A small encoder-decoder image transcriber, trained from scratch: 40-pixel images, encoder widths [384].
Rows from block 2 of the text decoder, named by matrix and row number. Rows with one number belong to one neuron. Each number is 500 + 50 x the weight over its row's rms, rounded and kept within 0 to 999. All counts start at 0. Numbers have three digits each. After the name is the row's rms in percent of the matrix's.
# fc1: MLP up (decoder.blocks.2.mlp.fc1.weight, 768x256), inputs 0-42
# fc2: MLP down (decoder.blocks.2.mlp.fc2.weight, 256x768, transposed), outputs 0-42
fc1.389 082:481498600597505415450477481550451512417454517462493530552532522434467440540511487462430507508507538466499575528497473472502460575
fc1.390 085:497456520448519467563434508510453400521522489489512459520525563510515486577477519404452562514500543518516512424554362548569442544
fc1.391 132:500473560509504540503494575470496566512504536543449480445493496414524426461511449547547468540560500459431544467533451602544513471
fc1.392 082:537457513490537501584522536466516594372516475437513456508496525507491468524475510487528481586582552525495580374489495481558499548
fc1.393 099:390494484504384502543509544449425488437559468550408598461477507500448564596438407515527493484461423537404514526471474575536502545
fc1.394 080:502529573575485471395563564518497533477518492606455579509544498482482564453589672432562450489437423539501513468529523512537476574
fc1.395 084:379483592430464522530424538486444523469469489509574470449449429540515542521520485472568494513627551424472528549432508418511592499
fc1.396 101:528612548592491513463576481438494469423501467553500571496510511421513532466435562557475468472382405511530477500458499465580454537
fc1.397 105:410544521490512507500537425420483527473494438522520554492487572481512434506523555511451508519430455425552594561400467440516388617
fc1.398 098:431550523499491475461551495390482528505588497544539421508461420458451464516456560505471529520502466496432513427490510514629477563
fc1.399 079:506385549516471526500528507446495582572617402514529628455482550476440431502528568431510526522536517580465514504489537516533522429
fc1.400 098:513447428450524594525519489487468575490492482430493337472445471500515561511516453584536548558537543472499559484547537508502432464
fc1.401 096:539556576540519457491559529480523500545512525438501570536540513526491556476399596474555457479448479480471460429471511516548554496
fc1.402 082:504483466475562431522497530554509538587540527530414473462430523427398439509543549549527488504554534512452473484590438555544457542
fc1.403 088:500499419461497488572495427418536480504570510526497576465493418499345448547437523511454519522434445539525446477517644492553581527
fc1.404 106:479525572455574459572459442481494466564542440458509349515477505538541517465493636559457518550548603473506506519478513456467358423
fc1.405 080:459464512499365435479399540548558537523451582442542403466495498467480440498519506501470458538530646405486464520534532462500460494
fc1.406 090:511534486450493563490527556506513509524533485471547529459446533539510425497568523451512507481621502550432589492548503586556481519
fc1.407 096:499579471510521495511546522465537485517425506649526462478523510470476491412573553496582480493583503471431483462478465479507487510
fc1.408 099:471585454572478488511513449386491506441452534572441534482441568447508505568475464499419578421454408553590518551555552525617508522
fc1.409 145:412411526400502478596511509494399471520577495441551453472465464586494474533555463568463508554542588363515540514513601463449397564
fc1.410 089:594466405471487487548476427456465524475426545552594509449498504491409437569568483457521549483518519458429505447489509637486510477
fc1.411 122:450435544489381518509498418452468441444445530465532545497488504569579513644578396541434581523522593494496496544561524522486413504
fc1.412 130:502514473530509446551511464487527505540566443504485568514428483536427525514434461434545511507516529518446507455549531549461541478
fc1.413 093:551625475423407493550470483503491459522476465501507502542525433492612490566566505465443541530501451471484479465481505549426450508
fc1.414 088:450453512488526492454473535547483482580563512520569490452518443495506494427456455454541509550495559557433503537506475561462572543
fc1.415 176:473505477537434536467469496447512539421483539525461525519381492470486506511482457501569516540501467525366521448552476604509549463
fc1.416 090:580465552565526540599459553469512492534560536437550481506420473476492453441521529501601454527529534468536546419472437533420472482
fc1.417 117:457433535409461463471521495558463482516538489387460415476496434632543425563488519554446514531547646391500528508501569454447447555
fc1.418 099:395584474584458578570520450443532511452482605604470607597484475434507447513507439513480521412483438536522518463493421447575568450
fc1.419 073:486497500478458557514563442576583541546462519480556474555524497408520525566470437542506559522539541481572506475465475472436483521
fc1.420 169:552521495502472515516464469457480495511495518534501531527384513530503508525428465425535466505468481533421491437578485565486574492
fc1.421 101:518513481538587555521567502483507461489494580563529508440498493507491514496486536447539586572529462526433451492522566610479590516
fc1.422 087:566529601480529563506539518488541508434532566585591512406477514461572447526503540477561499579535507540439556455538538618498466507
fc1.423 101:441558476551467525524560461520512466398518533491422556573459557387467541494492480500499476495473373562506489551519472502549490489
fc1.424 076:527458486481563481541525558465554484429600495509477514504503486534488426527454466470423540452491558534532533474500442598470547495
fc1.425 097:550560493523610490571450514533528468511498469548560473458508594410563457457518457482518500519559484531463596397542387524458663464
fc1.426 077:543573461495404456521449567468489515459481475504537528408487495479531457574522559449498496377527545427409515539551456477518473524
fc1.427 089:382568493529479524504565458430518475541465441566486556527458565466541479604594507446486547573494421425531510456534477488529553501
fc1.428 073:460448555562457551463536475455480458534453485462563540399482416499487412522541409506364518441484576501465446495516394526492613601
fc1.429 080:539466491571483475464475494516522506514461486511465529482584541557433417540488522445638499464406426512480399585524491482473550567
fc1.430 089:519509547551537551524476555470494659478490508539558461504471504574508449487548491445491547495589463414455513468505556510502573437
fc1.431 083:478486543466505480497493446473452452525556497540519431405502384532475497518561447521548496527529606388423507493474462549401497483
fc1.432 085:554515411491540576580455354551498539447525486522506455451492462441488443576489440449526539534571425442536517481538457557561440412
fc1.433 080:478548548542581605574492469409523511457490489490475495465482476432523391440484520466572514497538436483495442522540447616477517509
fc1.434 111:428529546532442561508458506424513495445436551578482557512509593435464483581438531459440548425396457461546554494521475483545576516
fc1.435 090:551530475478541501487488481490432542493490458511554513498416496453543546484584543550557547451519350537481453390530488531479470519
fc1.436 117:548496525469410576518441534504452548440522469444522534502474526539415556559505441398547563491527429536486523478554455554478529471
fc1.437 081:503493553455550422490573457522496511424540511565446539503473496484467453492560458462485545470547460510493433471470543592558521475
fc1.438 109:459451523512545452495512470572527514441543470529506521452510514453477483559535529473492468475555475479440528463548505633542458502
fc1.439 087:537501518456488485502535540546520534493581477513588470503476393523460378557509477577490496490533480501452474541519577572519478546
fc1.440 091:514505466532559487529596540589508444482549462551573498468384457581445425498494567469523512479495474502484465404538521562554543519
fc1.441 078:507596507591542486469403442511577500453431490565418509518452457507445524471483538493559554466401471605451495438545474498596496526
fc1.442 085:443393446342499498508500401490505411515527510536564500429509487513502447530519543517561631515539611500454486493476518494559479504
fc1.443 136:524476452601437507487466477489498539498508449523494527507343572517503538553446433456537537552470461503429437454541440607465533444
fc1.444 097:480436473546496534563455511553418522475421569457519540470504466392536459384586532530572520552570505508476529467497360462513509495
fc1.445 097:443496567435586556516469569468485537519522494438460481491501508493515453472458558577497494426511491513558477495430465504508441479
fc1.446 100:446420495394497530539503471448532428550551496488594393487470440491438514584566447502443490501508525389528566570514484513466476413
fc1.447 081:538422481476495505544416424428548412525514451553519487474418530411453425499506504479571508489586465532491563456448546482496551449
fc1.448 096:541496478611525509425604486462487422516506496556489584517533496517464508501522552560525516488546422542495398501497520446613531557
fc1.449 084:484552421523489471508432476470483483517419567449445492571556570440487502515546357470477544487565531490516603506512432490443487555
fc1.450 098:531482536540533563480456582431596449508483490474432554471500566382519544378495499523541487469432383547523469498423423482520494473
fc1.451 126:528508502466505450474511470429443503491481503505526429486426565523468501487507448447475524477528537517375483505534460579534579484
fc1.452 138:507536499530501534530454396427518452456501472497536503490449576397510454524501518445421523575555509445510603486515482528537469515
fc1.453 074:530493503460425519555459432490456499472595573474574593515456517595479464626523466536488637562487564455451538514490421421433481474
fc1.454 094:618492439438510528503484444518446528480507499507499518428426431488493427519507513543462509402528534504524508455553448605499606492
fc1.455 088:492533495461482462496417496542497553444522521452525446498442483416521377533441511464508584599459512539535521479586415491529565472
fc1.456 127:501544476524470540524448481458480571436430465553489558578598594415488466569464540503473510456466438523499508523528529416457537549
fc1.457 081:501507469513474495452415525431489463555517516502502523605452553433502577569545519516533487456515444541530547484448434467498443576
fc1.458 081:493533423498463533550458480531496662426540482474545510474494589369549443440541525438477530472559584456482563495552452511453430562
fc1.459 171:542475463566487488494488472431509513486522502565488560533382522520482538573482452487543496529505505543376533444643467547527533474
fc1.460 118:378482493466470598541517420513517485506529512525503486491526498453525467510571487557456550503444512443511466572495531423482383536
fc1.461 108:464476523491584424382450473600453486469568481581504514478442430528425503568484492530510552564588603540479472426503532545500485473
fc1.462 081:540399498491460387483515538527404430526457482513442495457478488420501512527518571523432555542485455520418451518476458505604573566
fc1.463 081:578538444551517513511473414441464423479540528480454417443568562417562451545470557435393525432524471515486559549390461485517532491
fc1.464 113:423518457489486436590451484462492509444552433500552435493513556453536452570605569456406534557549516601498614546528476556504478573
fc1.465 133:573499439523469486496453468450529489470491458524452579548387548511491555549464462458547501514471504544402497509517460556538536491
fc1.466 084:529454481512532473580466584544543483465554487462512481426460419478554449490475460493488520501530521517457469463494482588541500455
fc1.467 078:576495497571598504549507537550519541490528511512483504469569592453454432444506516468472475517476492541423510554492462381486602541
fc1.468 100:476469579410469483512475543513452499555551466380533418403517421551461475482482482599524552518528589456537583513527503574495469546
fc1.469 095:529561477508459459449470508435499450469497493581497572531566512502520488542473571557488423443442368452557455558508625409527488574
fc1.470 104:481443455468517475510490497549452502535465440548406534529470424498429464565484544507494563506441590466517488452504505494465583511
fc1.471 090:533568519513542584498474566499498502398519523572452562603542508495463506384485552562430471386492479492551482428488419492478533447
fc1.472 096:556495504481484518466517589482546480455449464614552541404486430529553479509494586458582473547573438395514493498524480530509543579
fc1.473 092:480531495560540473517467473449480455499471539499556531481478563389464518536494536500483525497557527579492525496557523577465516456
fc1.474 118:464485456479441459575487440529546526475510529456490518549508546493574401536553459495442502518452547493474557598537524484456447549
fc1.475 094:518481532476566503497479533545467509428563464539551450488416474460519447487508466487521503510556558472411541474599479552401508511
fc1.476 081:543404490450493448529455457502505472453561516465460450416424530429493456518464411519519554523530490465502489508475448479531490446
fc1.477 104:491533542584478487500518490466563458421494483495408570524489643395576382534488553463487550474443430466550599613521482467488487546
fc1.478 102:434427540455403450574465450588513539514486481434523467485583420501497489494523547536387503526528550498542573498515546489531435456
fc1.479 128:525582475573454519537417494472497504501433495549469535540493510417446456579434505458490540499415496463466573503460461503535534566
fc1.480 094:495536503492477487485468517412562461432541493517462597544468537450559518498505481555442586487465471420517524516475481441575492526
fc1.481 090:493533504516512508496463505442516556405497448524473635520551541477533550465491597430430540404451355505437481534377469445537472508
fc1.482 085:592491552504583541546397484496547500488561540523583516404447470466480533506545482475452446473596460518515568482530478543481567472
fc1.483 098:512540427488553539459492448456461509474545464512489457492343521521509473559465432469537554506511443501430541471566489572438490482
fc1.484 102:493604552587483454530533475442506498519455518447499439589497555321444503516453501506449487465455506528560501541536450460538370536
fc1.485 098:531493446423492515477467442478463528522506498469539417462486396460491508433534456486525479465586489462456547469445467585408487483
fc1.486 089:477497543562437505556462514475515469472513550568502541555529496476515517606494543539489527387449413582446511467378530645556501602
fc1.487 113:452476525396497609555474510434583547505481528389509438519490515464542465452573496539456576557514589420587489544471461526508448437
fc1.488 167:584501436484444504529498495452490534497454488531556552511392519487442543561443454428531494539474504548387502438555506579471601446
fc1.489 081:491568500477550518557473538427524383514561552442465528572452471418413436569560430516540497495486445424470527495509611477588456565
fc1.490 101:464394477397509529521445510465543441428519496483547485460459502576546478547572471518389486585475558451446564518494464494516444521
fc1.491 079:487408548536455522541464376465443446453504506393548540461488447439521520662459480507490558541490469395536450495521446492593499542
fc1.492 107:386505446467424596538525410497498478518509558384451471532556478436490473441577461512383527543532504488504512532454500489485373469
fc1.493 073:500563456492482505471536491527509522442544558562603549472578450519509503457599430471453493537357549461571497491430460446502594538
fc1.494 081:590451470523514485549398487533446554486585437478458565478398435488561504419592534540511515528625551571488465515466497525506527481
fc1.495 097:394503537416496478560545429471545494535421548430466469450516482471574513530468445529491605479529607417511572517611499541470467446
fc1.496 097:579452338500542501596421474516604548448505538514528482535492565398509461498518471510481424520569569503432558467516502506445515386
fc1.497 072:493530568486545519448571451426417506405450485447482553464523516570446550467411460514545470473501487498548529462493397502497506487
fc1.498 089:547559480528528516539543412514547477492466512489520521467466607484570489471517463454509532511565401510447513470537484471501527467
fc1.499 090:459462484626468494452468485526551448429457448496518663581482536385516449519508501513529539368491491455474438466559488548491491518
fc1.500 111:530471439490461531491413413406450556451535482496518494484498625423557475518532492467479544570537517487463571427582473585504585485
fc1.501 093:529514554563530536527429476508478578522439597504448480632540506430519491359478562499490511549503472584428529543476442484466447451
fc1.502 087:511586510542520492471492486562443500570464563459456537499501556437473496430483503465515485525500505460530486545466498495475470484
fc1.503 083:452568460495589535545471411514500425395457541468505619592507615404587476556411566546462448480511517500531567488460516539512456398
fc1.504 107:554490537378549542520478478507509517550540452416477472484560421527420457429479625496466493527659560418460549466551494488575448492
fc1.505 093:449516531522478462452570536469492473427517505540484556639526476383451536522406518474510491489443375552510524461499494487511481592
fc1.506 109:404397509456559488529494536464455448449535490498514482498470550501493494578578471496416596590543490478444474487513461594589455503
fc1.507 085:578500459600473574500427396438489488498488420526568519441548593465499459532486471440538405491407567587385497509514477475446509477
fc1.508 083:474483516455547457535487476541428506527502439466529378436427405523513486503485497566476525570504520522537514437516492457511506493
fc1.509 134:489433548501517418574495488497469529472529451535509517438453407554471463511535560489456580486502535515428529382550557539518545508
fc1.510 161:512514495554475490486503483470541511522513496538476548526360549490490533569412421495537502516477490569399502442561514544472562484
fc1.511 126:518546499532429496563442410479482546348498528499522543532436601360575458583468448424460521495570500539487614476558490450495522526
fc1.512 087:438618485545368421525503489521525463489439541442537520503537560470442494504543579579506483448491460516595548539453516556513446574
fc1.513 087:515471473466509569557501583500515475506533468542593489445479491427472539530499482611427551479550461426432500495578496515523481441
fc1.514 072:537556438531442473485515448467472465429594392506520533458583535460608581494530410458531506534509472492522419431496420494423548536
fc1.515 098:565511542571506516430545521516525431404535508527474540514412577416358591524500601518477477368434428499550510451531511492555449553
fc1.516 098:518558418468509492495522444542487539422544501500581501444565555417544511531491549489496543535542513496499462409557536566556506485
fc1.517 074:649469400503536530458495539544513446421482503578496520484475533507461502443458545432510522504543428478467514392626592557563520551
fc1.518 121:589508439588466501482523487435508540540508495545511547528443576531519531607455489427504532464508476479475508436487565534451598431
fc1.519 080:468525447514490450564396460532501476494550532432439517510505531482468440481504468509538463537536492475471483471506446579454543463
fc1.520 089:568557486550488528455484517460474565432443478546432509552541550495448518467513544388457426517583408529504531449539458441494505554
fc1.521 092:489468494462458515422451524507500527483533522500524549433549469421528484527530517480464583529535519495550536506468501644514547450
fc1.522 092:501417549469485522490446548538518512500513575572505513498496493396497477510465547514476493458530495605461588404610578546518503523
fc1.523 104:437389522393482532556504497516500493475564482468554466403436456564523518489595412543441590468578568442503485526424498535512442513
fc1.524 086:503556525532467464503457461504447515485384519568466606545481429541547551553398520476516487478528440527485597443448569442476472580
fc2.389 056:490512541530505547455484547551466483430520448554509475414502506429606526469524481465484449484481520473477576458502456489547458440
fc2.390 056:492508564527549518441571534594475486539494555521457568490614462504427594416503555517532477460481508545511427489400498488566493524
fc2.391 197:478483474473484463510487461556484536493502501479542470473552488645585468484569513503451482486486594457562524561431558447415465500
fc2.392 020:474470495479494563471483509530591495492496514493472442447439524571584499533580483541484427473468534438548509548435531471491472478
fc2.393 168:518506535512548483446563527564517481534527551540461621521510486443414567423500522528494559429485368570456418473474521569591521508
fc2.394 108:454480515456460486531519490520487516436531506485549451417573461587582452509576508524430517510534584446548561518470536446458467589
fc2.395 059:483533519469554494455552508552474482571468533489394564564553470456384618332507526516546525447454458525506435512449503563545479487
fc2.396 118:465451522420393529515509496497470492472534522460522421448515455613523509555543507541472538564510619438561533518470518489447487550
fc2.397 069:548479430522500498498418506484494541484473452493539470500399560585553513521458405452559476580528566489471540491575450502432531389
fc2.398 158:450495496479509497475504498574500488580500492482455565513537493564507503384548467530449541458461574480560481565377526527482451405
fc2.399 063:465499542428540460533574530528481457494570549491471428486517395528486451562567563516416524444471514437539476511480596452527484624
fc2.400 062:502549493511525493470459498497478509556417508471449565571534501406450518406479506494592484496472458532531471524431448559508484462
fc2.401 084:483480494430475510524444477482484522465548472494554381445510509600572444546518485493449471555521646450512605505519520475460487509
fc2.402 053:483504505426496481518507496540525500412512513528549487418542479486615465570579491449427406435497513450505529494504554401484486587
fc2.403 077:521521526410583475485494540538451464597434510498523535494617579535527521465495462455524502519490564544512440473377521518496457446
fc2.404 058:531477431530458509537411490488539545416496405501537496474452581517595457553459413482518428523526481511475579488592467487434522428
fc2.405 064:509517494505532514465534487492465480502505500537496606575537506318398496447475542490498546443489382522468468491489448552550495516
fc2.406 040:441486563565437530505520520536568469442481529493432459469438486523567581568588496546518464484457497521524464498479514441520458442
fc2.407 055:458442500459438494536505465521531521428514510465521420427532443609570455538593502549464499507523566440565540537485531446449479585
fc2.408 041:480474585369499500502567517543486460551530541493523545464548450548447553482533515557464586477528442525487425507495534551531457612
fc2.409 204:529549481531539480490516491492491511555446513514455619546545530402435519449470508470565514471485421572465457475472483543536513453
fc2.410 060:485495513440505440566528506562504520503486518446491480485557468619525499522533497496481464516502574498533467512471571453453492545
fc2.411 091:509549499509519474491502501489490505583457511485450586557513505416417518462466506495587506498487449535480454479458483573547498451
fc2.412 121:545515435565515469501447492493511560522396550468498563581520560584535566483464442450630397552467463601522453518484487470448533429
fc2.413 050:505532496531518525455498511510519503596467538506458581590482508449433672391504465516567505469457375527488414501455479564523490410
fc2.414 025:476527547441537468534541482529509507530470558464472481478620459508490509499566564528503497451486488481569423510431576446503470557
fc2.415 237:510472456503461451527443483522508578476479507477539483484506508696593487546519463479544457568492543508524504526489533460407516490
fc2.416 067:490502505448488487503549470502421470470565478528541533510617434451432455468479593485456561468497420459444512500487517495548437655
fc2.417 112:524549471550553494482461501484521553525438499541460592526532542394473509457470500471574476466486370533472485472497465519528516474
fc2.418 103:504432480488443492520475497497540511479524507483511416481388493637572517575523455513483476540506582477522516514555525489434539491
fc2.419 054:544519434575497512451363493476466579524448427469541434489481555478558451436460479457603426556511522485556579521451427533418529434
fc2.420 288:545478415541485451501447514507522563477456512497512521537473562637578537544466435442586408559470498574489474502518504484413542437
fc2.421 032:450478516516448542493496467492560497460495508484487386434454479583578544565595490547503481494482580460515501515454540440491453464
fc2.422 025:446490556568448524478526507499547466488480513475444423467397464555552614531607495555507519487450556487517450503472509441521460415
fc2.423 089:514459458515428523504446478468496517455530445474538387475388544590572503553490448496507455566530631467503578503546486481434526476
fc2.424 019:502509510576488584459449496490545550495462543467474452433535587433555509458567530552565455499520500456565513519438464459510479427
fc2.425 064:461463489464430528517466493494528481488481498453509417480433486572594542586583446533504459536475648450534512525498504465440474429
fc2.426 017:469443483449480556476511501529590484482507479491482438391378488584571531522619423561486442472494546441540468512486536478480469459
fc2.427 055:498442479545488553456453524535587503509498498505490471456345540613564589514540430527518449514493563500510485520524490480481506421
fc2.428 032:527535477517542513465521517500515523525465548539456639538578566395419465480468524477540503454491358566464446457455494577562536531
fc2.429 056:480505498421500480513503497550501509504502489474543469425553467607569513505540477483468412501507612488501511493487560430461482548
fc2.430 022:450478529544445543491498477498561499471468525475474405440454478549597575539613493565530477494480553458536488521451519428504443446
fc2.431 042:500538509536508539483488499501554500514439558486466556537530521348490557459546507516565465460468338552534464512434489484530456478
fc2.432 036:500482501610479560446492535509579493496475528522450526504348538481538650487542426524549447466448426556492434492484492508527496394
fc2.433 058:462454513411427505538489467490537493486505536478528435498483500581568477610567467549440532509483566465540520547508560489443482530
fc2.434 119:502491540467491453420575530560457484545530544504481549485517432566411579441513547514493588476489419518493408486457533550540502623
fc2.435 033:430494531509481508479533515522558463477503512496465451458432410546544584542624499538484463465456532459506456502456532437528411472
fc2.436 078:547538449547548447473465512543492549548422529516483577585523546550515588456461460437656406526464429578491433483479497491476524423
fc2.437 037:500496480616430581438441531495552502447453502499506477490420593502581618518531441510574409507458489560510496496451450469485485387
fc2.438 067:496501517567493539454497524528557518518481549520468508475464466546521628484558486522581466474460460542513431489442506500520513403
fc2.439 072:500550499513559531465518492544506488553464532511487593537572517376501565333529510511505458413484409522526458520407511476543454453
fc2.440 034:459508547546467522484519499507540486460490535489498414452475448511575599538605513527512459470477504522523470505462522419510453475
fc2.441 065:477442512455393489531504477484492495460544492483528417460477482609548464584524500519424533548498592479530554518513529501440503536
fc2.442 063:498520504507552469508541502515520492568461512525407605527512489469433553468497497516554526468480420504471380478453522554559477454
fc2.443 171:544520407548504459508431489501498566476447498484535519522517585607591501500473450415571383545490499585508504511492493443411537457
fc2.444 057:462445462465397507527506464505523524412537484507506480428527484588581475531569484560477503500510519427486563516514543478483434546
fc2.445 067:530450442501440542519464481474542511403518467511533520498377577493547488573470419507494491515522442506450551501637478505474520500
fc2.446 101:535547488545529508467489519514500539581444533510449607546515539435454549418475487482584485480478393552487439485445475545527516440
fc2.447 067:472495517480499481476491550547528535544464533457431486504465448603498620484564428523566476513458578474524424510463513506468491428
fc2.448 142:466456510425428493540512489521523516437536528493549471429514475608564465562579483525433555513520538465531525523494546488446486559
fc2.449 050:485451531422468488435542503550469456525547509519501577539549474434333527434467586537486574464461409526474476516474522594545445597
fc2.450 219:463446516450417466555530488494514486460560509489526447483473493598547472614539489522417495521505560489517551515551555456474501573
fc2.451 117:514504455497525461524463494537504532523410530457489530548536528628554516508496423475598402564451542541545467541466511473435509415
fc2.452 142:468440499453410472570459464489517515482497488436504415499458488609563491589535424537490541579522617480550538529547507501412489452
fc2.453 022:504524506507545532497522509527562488582479493496425589500474570468449561419522462562533500453495417536490409485470517565542464393
fc2.454 029:474511530503482534505486506509544513513469535462469407466503495539543587529575476525555437507483541485544467507427533474491468446
fc2.455 076:529490464606514547452433527502558556510486496515477510497461576499519561438477450501583398508480460547484522486497483509500516425
fc2.456 213:493503547456523467435569547547486462557502573510481581498506450528439589449521502520483590471464448546485385485442522569551505516
fc2.457 017:523471503543508521436532580534505487559496485512452482448316515615526595471517448487509484504456503534505415464488491506501535465
fc2.458 037:490499553564485524439493545527503491535472523489448513512462475427459626440505496522593456524458480516505465477475451501557476427
fc2.459 264:549477410546482462497449516506528548478452516495505527547466568625567541549460429443583408554466494588484470506522496489418548431
fc2.460 071:565511421563526512473423502485542552539453467511494552518385585499526545454461436461580435516511439521458503497563460498475526415
fc2.461 066:519564506525560474509496493504496531557414578485507511543581498498516570475507524473598428502492426547532426490443526420498504523
fc2.462 039:491478514450465492509507505557519526422533535520538546418564538564566475498559496515439534450499439542541488512456544488465484590
fc2.463 059:454475544435478485484567524527460441524537521482477458491519418622503558515582511532445517505431581476535463511455572455511463562
fc2.464 130:531535486607529519446425522500509554564465484475466495522465539485488558434436478491599414535494513512502536488461427517501533418
fc2.465 114:535530441567510471474414500496489569492417496489538541549504562603581561455463447449608387576482476565495484498496458433444528454
fc2.466 035:454491532457485472522532474513579503537470591484465527522548473506501526507584483547481508457479460509580425534448562484496465525
fc2.467 076:490461480420465470518518516485455475445579489529553468487503448570525455568492511490423499501464486472466549487543570478506497630
fc2.468 118:538541453571525533469470483473530519531430480527474607530496581437473536464457467485606466490495444556435472468499460529528513405
fc2.469 045:518458505447459584461503530503495499520484536473523514441444550579503582445504436540546521563543545526517463491506457514465516491
fc2.470 175:564526499513525503504477491498513546506460554491589514483583548471554512486497523469575429497549385555529472476446518467491513560
fc2.471 135:450448524430405500559498469476508482464548507466538428465510487575536475583535488557427528546516628461529580530526533478456472537
fc2.472 049:444475513457459521501499483529547496467484505474514438416512468588592510525639487548488453499518599415548508513459523423475419531
fc2.473 054:495506520552544512451536556564519505574459546499420551538524485532459657421503473521604440490445502551509397487455493529549501404
fc2.474 198:542560469581537513444416510474473552556435458463494485509480574476503521420432470468595458555515528495518557489460400512485516379
fc2.475 027:483493533558478511489507504516583497537447550480443487499430477546529635529565442541556473487449498531532413502451522478504495401
fc2.476 038:479500544575492518468517512503564487532474550498440502518444503432497629478551490556542483474460478571519441498495499502554484397
fc2.477 160:518468473516454522485440494474492529502493475461538392466439524622565540527487435507558438611536662464523549496522469469430520446
fc2.478 079:552477424547480530490435508476510533419501417515523523487406570498524477533440438456546494542527494493427557462600447524468539429
fc2.479 248:508520543491538469431585529560475467548514552524491582477518449492458561441527527512504569436497412544466402467443526550573504534
fc2.480 085:531450443522489493478440514507509545523492468493506425472361533664548509538480416482554452561514602475510519501531495504432542449
fc2.481 045:481429516504481525484541529510548474500531531526494450432386506627565584550554458545453491491481587503492470497529548460518493463
fc2.482 031:463505525478485523504541513535577479523482565497437531511481475508491642495582474549512478446458428511501400502465572473533461482
fc2.483 049:501516488482534443524485509541492523534430551468468519602532496650515569480514458483568474569440539534533428527467556462441504462
fc2.484 094:528470446523451515511433493474501532444510440479535417476377559572576483552469415482535426565533587471490582493594469483436535453
fc2.485 039:479516505460520458554499473510511516493483550497527456513539455471546465532565533494477440473476412483542487515467580383484475593
fc2.486 088:536488505485477474419538524574472494502566527522523591482537484544469541460502528522480548433497351547464438473468527526534508633
fc2.487 074:539489426584464545483449487460537518475473432500489562522397599452521525487449418503568462515506441541449533487582445521495511406
fc2.488 250:535475426528475459506445513509525561480453515493511517533478548645578539560477423453588398574470505565492474504518510477417535443
fc2.489 153:541510444539455548486390460447473563484477429459556415470471584498571449477444465477575431582556554468540627516512427493425516450
fc2.490 076:507558504529538488470494499489501510553430510492449587515532510388452540411499510498596489471484446536505453482448481530529492432
fc2.491 037:519547538580523534452516533559513488527475523527461574539524532401463575430490510497546464458473351566501468483459472510566502474
fc2.492 077:547493420573480512490412500467515545487469421489516495500390572533555506505446426467579438553521514501453551481584447499455532406
fc2.493 012:501501496567512546448473526500512522548468447473466504434477569441496537400535493532576407504501435587512493483462461507528464421
fc2.494 035:504508490546556511442544549533652454509484546527400579546453512417466585496495479523485475416424384524487451504513514517571510475
fc2.495 069:520525467521506499467447500491509528596420492455436584565476535454463512461469473484615428504479471510522464515457462556489505441
fc2.496 084:453461555505446600472517512497530433460508528451476472499465549417554556489564487597445473445462530501560522529465484470539432446
fc2.497 039:503529477582515590465424494531517554537463508465520514469576582469617516386560476529538447441514462483558537525381470467478469444
fc2.498 052:506452476516467539474481525492590489479495531496486432492294524541576560574542426521496448498473518439525499516549509495475545448
fc2.499 080:467449528409443500525538481538505488477559502478561443416543451585528450516563506534426515514547559454542528520492553456486469602
fc2.500 077:466459569522466571462551542524580458515470574509407513508434470495483647553536467568552486501443538454526430488493498518569503387
fc2.501 065:491426473473424525511488502477506479414561452503531466487400519532536467601484464522450518517497539456455568497603494509494493506
fc2.502 063:474456517504431556489483519472495456472567450507535463429435515541573547503533449530426539516503564498458572485565494495534463443
fc2.503 029:467428527477416496511441498505513528494503464441488378454440503601531487546527471548529495589500617476578543523518491514425495470
fc2.504 050:497460453501411515557423462492563536386497455482541475491437575541625461591502414508469451509507497505508580523559498447408502500
fc2.505 070:493445478473437533503465479473488516473546461485550348438451500604566480544516474514480479552530611429517572510523507486447501515
fc2.506 081:520526503562530501468490518510534514582449523494436583530474519461451571444485476514595479493472464550503438484448483556531518384
fc2.507 046:484462523448523508512545537611537473522530498482444537486495522600488571457522451538437497464481525541507464516495548602502480454
fc2.508 046:471548520495577472492536498530472474559486517500473553527588422439471532406543562509495469421465420542517429524428528451560439537
fc2.509 108:525534526513526500510517493493527509548437605491498482491618485509514563535524525485581451501499465548531428478425531444513522527
fc2.510 216:546475417533477458508444509505520546473457517488519510535476564633578524562470431442569404559475509584506481518516504477414546446
fc2.511 102:525499536622508548414476567530501515514487533494449537537468535456462622421427490516561431515465467596490506480501420524553533467
fc2.512 055:538475462435511527494418506498524514518520477502546487494418588559487516473436406499483460558516522515474552510583467557446507470
fc2.513 034:499522516580515526450489536527541498517461515507458520461473505487545592463555485502583430478475474582505440484440495484530478393
fc2.514 016:499484522503539420471594543553484506513483542518448524521503467568485516481539537478489526441419482554544351509470577511490516521
fc2.515 131:532472479465472481503484513567536524437544520553611549440501565541598476511570463476438491451532419580490498500539538476476502571
fc2.516 038:430473548451443505543515480508544478483502511463456388459446452577552522598597480562475511501483607447549489522484544477481449462
fc2.517 025:479431513435445516504509476525539516448504509472516418391501470576575448526606498550480491503524575419597524529481529452445484571
fc2.518 176:508485475476459457527468505524493533482478523465537485514519533657567522571492461460530431583488578547522495511495508467411528482
fc2.519 029:496491518485490516509464505515578519474489536482486398446454507563580525562581479509502411493483531451568499514464557444465503506
fc2.520 075:467452526460442500523513509484525457454567495522528430455456489527588480593541461519398489494470564494494555495567545479504488502
fc2.521 058:507485498494494446451515519537427527478510475519530520479529470568503514459488576483513426460497418534470485485486537410513475642
fc2.522 041:483506546576486509468510541559520500431494524510485473457500466511584596511544505491528401487474525528509494474472496435528490462
fc2.523 103:539547457546533491483491494485523523547411527510451608531526550425485543438485474482602480477483393579483429479456480529520514424
fc2.524 040:530555490503542501408433513504474522534471532551561545558512553445488601355477496459523472462456336544508457494426504503477501556